{
  "train_examples": 295000,
  "padding_mode": "reflect",
  "pixel_unshuffle": 2,
  "init": "torch_default",
  "residual_init": "none",
  "muon_scale": "spectral",
  "batch_size": 256,
  "epochs": 8.6,
  "lr_schedule": "cosine",
  "final_lr_fraction": 0.01
}
Rows from block 2 of a small segmentation model, named by matrix and row number. Rows with one number belong to one channel. Each number is 128 + 32 x the weight over its row's rms, rounded and kept within 0 to 255. All counts start at 0. Numbers have three digits each.
After each channel's rows are labels from the 100 images, of 14848, where the channel reaches its highest value: "responds to" is what is common among them. Only what is clearly more common there than usual is listed. The data: numbers of one to four digits printed on busy colour backdrops.
# convs0: first 3x3 conv (model.enc.1.0.convs.0.weight, 192x192x3x3, each kernel summed), inputs 144-191
# convs1: second 3x3 conv (model.enc.1.0.convs.1.weight, 192x192x3x3, transposed, each kernel summed), outputs 144-191

convs0.143:230128199128128128124153177128136128127144128158119083128128128128128105128131128103226128128125128111128128131128128128128128128255142137128127
convs1.143:165127111116098128125129103172130147133144102108127129136131117255223132162130112126116127125142129159159138150100120144127126130104116142125138
responds to: length: two; red ink

convs0.148:106128145128128128102129126113255129129123128157122127128128128128128126128124128194120128128125128150128128129128128128128128128152123127128133
convs1.148:129133132127111111100098151212112031144108126129152118142147131129125072107145066079236136133136121042134127154118144120135255137140129100126128
responds to: length: one; on a plate; first digit: 0; last digit: 0

convs0.27:125128128128128128255209160167129124129213128049121040128128128128128128128124128215128128128141128196128128132126128128128128128222135129128131
convs1.27:162149168139151111170148157054124207116139124121255241135119110138132137139139124199101160096130114154109124127079129121141091097113158127120124
responds to: length: four; the digit 9; the digit 4

convs0.97:133128056128128128119100161123152128127089128215255136128128128128128125128120128024180128128140128072128128129133128128128128128108101127128148
convs1.97:129128126127125127126130129138135129134123127120000127128131128129125144129129126125126128129137124124128126128127130127128129131123130129131132
responds to: red ink

convs0.163:177128154128128128193130122130135130144222128124127147128128128128128128128227128154131128128129128159128128127128128128128128128155127127128132
convs1.163:255130097124107128139152099255125145181115130107119137136146142237137097166105129126118134143099106130092119172176180116122118135108128207114138
responds to: the digit 4; first digit: 4

convs0.128:136128170128128128217000127170118128128125128127122125128127128128128127128113128115255128128142128148128128128255128128128128128098124130128133
convs1.128:119137133127132124111106116075010023106126045079077126129090095127140131119122094128082127124129175124129120134070132145126205122128133161108139
responds to: the digit 0; length: one; last digit: 0; first digit: 0

convs0.95:121128111128128128147181122129255128129132128255146142128128128128128126128122128106125128128128128108128128143132128128128128128108127200128120
convs1.95:094132169142118142112056100146029047127144204126092168135039129145132102149106128082060125069141131114176117107101144136144139131148119104111150
responds to: the digit 6; length: one; last digit: 6

convs0.65:191128255128128128149245137126141124128146128188204131128128128128128128128135128187129128128142128134128128124127128128128128128146139129128121
convs1.65:108137129053114144100160053167129167139121131105057100119151137192126076139139141111178134127113132162122108134120134099134214174127126164123255
responds to: length: one; first digit: 1

convs0.165:150128253128128128115163132128048128180181128100128112128128128128128128128147128172129128128127128170128128255128128128128128128255136127128124
convs1.165:149107109156167087143122255141178100190111116118137187131135193153138157121160119167114103098116132121120138112160117121131133148121114135142143
responds to: the digit 1

convs0.63:114128132128128128144137120152141128128136128148133136128128128128128130128138128089255128128127128123128128139131128128128128128185129128128136
convs1.63:128165118130126135120110115098149119159146109124175128081131103189135140169067133127058131163093133157135139129255133140117155135134136115127115
responds to: the digit 4; last digit: 4; first digit: 4

convs0.174:167128136128128128194127126255107128128132128064251255128128128128128128128153128112123128131099128255128128128128128128128128128163134127128129
convs1.174:058135106156093139134123109162166136072103166151123255129139083130161108104171123193108167121177097180122129111147122105125124144078108141134099
responds to: length: one; the digit 5; last digit: 5; first digit: 5

convs0.191:124128100128128128255142124128160128131126128149141122128128128128128127128137128090132128128124128112128128128128128128128128128187126127128127
convs1.191:127136125121126123221101138139134132100191131116129086122162107171097093106208120183215137125181110176132127139113081132142087152103135107121144
responds to: the digit 3; first digit: 3; last digit: 3

convs0.57:244128255128128128074098211127124128128121128255094255128128128128128128128128128157135128128135128136128128128127128128128128128173179128128136
convs1.57:099143121168119105184128231111105127084136158158205113107161121132119117149125107101123143130123136097092086120139134106132122144115000105130191
responds to: on a plate; length: three

convs0.0:165128153128128128199102115127095128128130128182117174128128128128128128128128128100140128128128128175128128126127128128128128128255091128128130
convs1.0:154139102096093125117129082191139125143170043094127129126103124170168081108127128136123142187000131142136122141139129113114241107135161166145155
responds to: bold; the digit 6; length: two; last digit: 6

convs0.116:132128255128128128234151130200081129128158128122131111128128128128128130128214128106130128128127128255128128127123128128128128128150241127128114
convs1.116:123135091174135111095092038202123083141123121062173184139141113088212182152172132217095112090074121024138132130096112118139100135089114155130167
responds to: length: three; the digit 0; first digit: 0

convs0.138:154128118128128128196089140128120128130184128087125117128128128128128128128195128171127128128125128143128128128127128128128128128255137123128128
convs1.138:130165142146106152197131216141112129136123113119161180120125145157132143120095104138140103108125115132095128139123078131138131143189104068131129
responds to: length: four; the digit 4; last digit: 4

convs0.52:078128138128128128123086144127255128129127128255128144128129128128128128128162128115126128128219128141128128131129128128128128128140096128128128
convs1.52:125137116132153116112087089145100127105141110134081103116120131146111129097162126130217152130123205103111187104086127123132149125143116121123127
responds to: the digit 8; first digit: 8; last digit: 8; length: two

convs0.32:114128100128128128140127147128166129132130128253123133128130128128128141128130128202119128128128128083128128135128128128128128128111129135128244
convs1.32:126116142131119119128126104090067123123139144133126128141196109136134092131122126120178127156126216166141123125144120124116056121137131120117132
responds to: bold; first digit: 0; last digit: 6; last digit: 0

convs0.91:073128130128128128149124136126000170128126128104128134128151128128128153128107128137134128128128128127128128124128128128128128128120120115128178
convs1.91:104127155144132100129109125136126213162125134114116129138107144132121223104206124119117131127123136112116120140162123126125048086102127125144110
responds to: on a plate; length: one

convs0.179:255128164128128128232216142126064127127153128156144134128128128128129127128170128058129128128127128129128128130129128128128128128148156126128145
convs1.179:127129129124132126255132097255136128121104128128130131131131130135139133134125126131128127128136124143126129122133129099124131136130125117122131
responds to: the digit 3; the digit 5; last digit: 3

convs0.1:165128128128128128164154129130235127128129128130130141128128128128128118128129128255137128128126128185128128133128128128128128128166128198128144
convs1.1:131136106112134200123142124147073225132156097122140153141140142255118183087122117125119140135110125184135141125162104130125138182115134137138210
responds to: first digit: 2

convs0.18:255128137128128128219225255130151129128255128127119098128128128128128128128207128151131128128125128129128128130127128128128128128232177128128130
convs1.18:131175156129091151136081093171096159114183100126148202141189118172128136185064113079033059103198121214125105137177138115126109117018058125123087
responds to: the digit 3; length: three; first digit: 3; last digit: 3

convs0.114:120128142128128128220112125127066130137145128114122082128128128128128127128152128163132128128050128234128128129126128128128128128220150152128125
convs1.114:100111121138167100160111116105171137147116153037180169104141133135142140122190086255129125110131112161086092114189125117155128107133125131138137
responds to: the digit 2

convs0.15:112128195128128128124090086116157130129129129122130135128132128128128129128126128133102128128129128134128128127130128128128128128130128127128135
convs1.15:126125110120093172135136112142183042144148080128125081115133119128089110101157125103102154131088130089136102144062120152125217148181100138121209
responds to: bold; length: one; first digit: 0; last digit: 0

convs0.133:144128205128128128128090142155201128129125128142125173128128128128128145128144128255176128128134128124128128161131128128128128128223125189128154
convs1.133:107141100145009146096144099118094130071133127176120125112125057232203114145127127095042096154124133135125122128142161115148104114150141185094133
responds to: length: three; the digit 9

convs0.117:122128107128128128127140179129163127129129128255133092128128128128128130128125128122128128128155128121128128255128128128128128128122130129128130
convs1.117:133118161106100125089080139124167237185126186083148135126251115138146147145121098103129104138255118167130116097127130136122130124179212145141135
responds to: the digit 7; last digit: 7; first digit: 7

convs0.157:244128128128128128098076140126094128128119128103131160128127128128128129128125128255141128128127128150128128133128128128128128128083139131128136
convs1.157:129123109229119133175131107126126127102119132136126124131124122129145091133127062124123118165130132133208100121176116069125128122127107124141128
responds to: length: four

convs0.50:136128125128128128157110109145166128128128128237152152128128128128128128128118128255129128128170128138128128129127128128128128128143128101128127
convs1.50:129125105074120117159213110089136130118144073159155110148174141159128088105154116138052157133216075115112135151116146110104141115135139152132157
responds to: length: two; last digit: 5; first digit: 5

convs0.38:114128165128128128140147140131168127128141128152085255128128128128128128128132128154128128128140128124128128130128128128128128128188134129128139
convs1.38:109101082172120087093114139135144075136092153171236198114137146255121133129098138103138123119160123131136111122123141147117129142198084135120131
responds to: the digit 0

convs0.13:129128131128128128126083149129153130128131128096124115128128128128128128128119128255115128128118128131128128129129128128128128128148127128128198
convs1.13:190116146090132114083125114111115235128143100142103164127163149160129113139108105113097122137073171087099128104190138116132131098211163113145084
responds to: on a plate; length: four

convs0.135:037128174128128128156132211129179128132183128000146131128128128128128128128159128118127128128127128134128128128127128128128128128255133129128130
convs1.135:132089081092073101145184074150125155132118096122085176137126142130118129117148095086106128108117138166128123163141132162143099107115166132131138
responds to: the digit 2; first digit: 2

convs0.153:142128113128128128226126149132255128128131128124130129128127128128128097128123128133247128128140128174128128143140128128128128128115127131128124
convs1.153:129136125127127125160149139070062093105144138131130141111161109219129120134101107138255144131122112143128148129188139136120146131130122099137151
responds to: length: one; the digit 0; first digit: 0; last digit: 0

convs0.184:138128158128128128122255243123135128138162128000115151128129128128128128128116128180124128128131128111128128129127128128128128128168125128128130
convs1.184:126112129108132119127139130121127140198132121155123127148111117130190124100125117144129131077020175125118136140132116125122105127153119126121131
responds to: the digit 4; length: three; last digit: 4

convs0.24:087128110128128128081117159124111131129186128218143144128156128128128128128117128058124128128152128105128128126125128128128128128078125127128125
convs1.24:073137136116095139124168143119178196129121110045035062104101121115122124122187165129037141129179128104137100129154128133108101134187122127151157
responds to: bold; length: one; last digit: 5; first digit: 5

convs0.39:140128120128128128138145158130171123128187128147136255128130128128128130128127128132127128128130128121128128126128128128128128128222204127128146
convs1.39:230134115144150147080091177138127196134123139152070095143101115176128099124121111108132124159131136123106124147132141124134124118104213100138115
responds to: length: one; on a plate

convs0.176:187128139128128128055125188127070127125117128137128197128128128128128123128185128024101128128088128177128128131129128128128128128053130128128131
convs1.176:130131118112133125129119128129126129128126132127138134149131140130129122127129125140255129130255139137120128126150138131128130131125125129129123
responds to: the digit 7; length: three; the digit 2; last digit: 7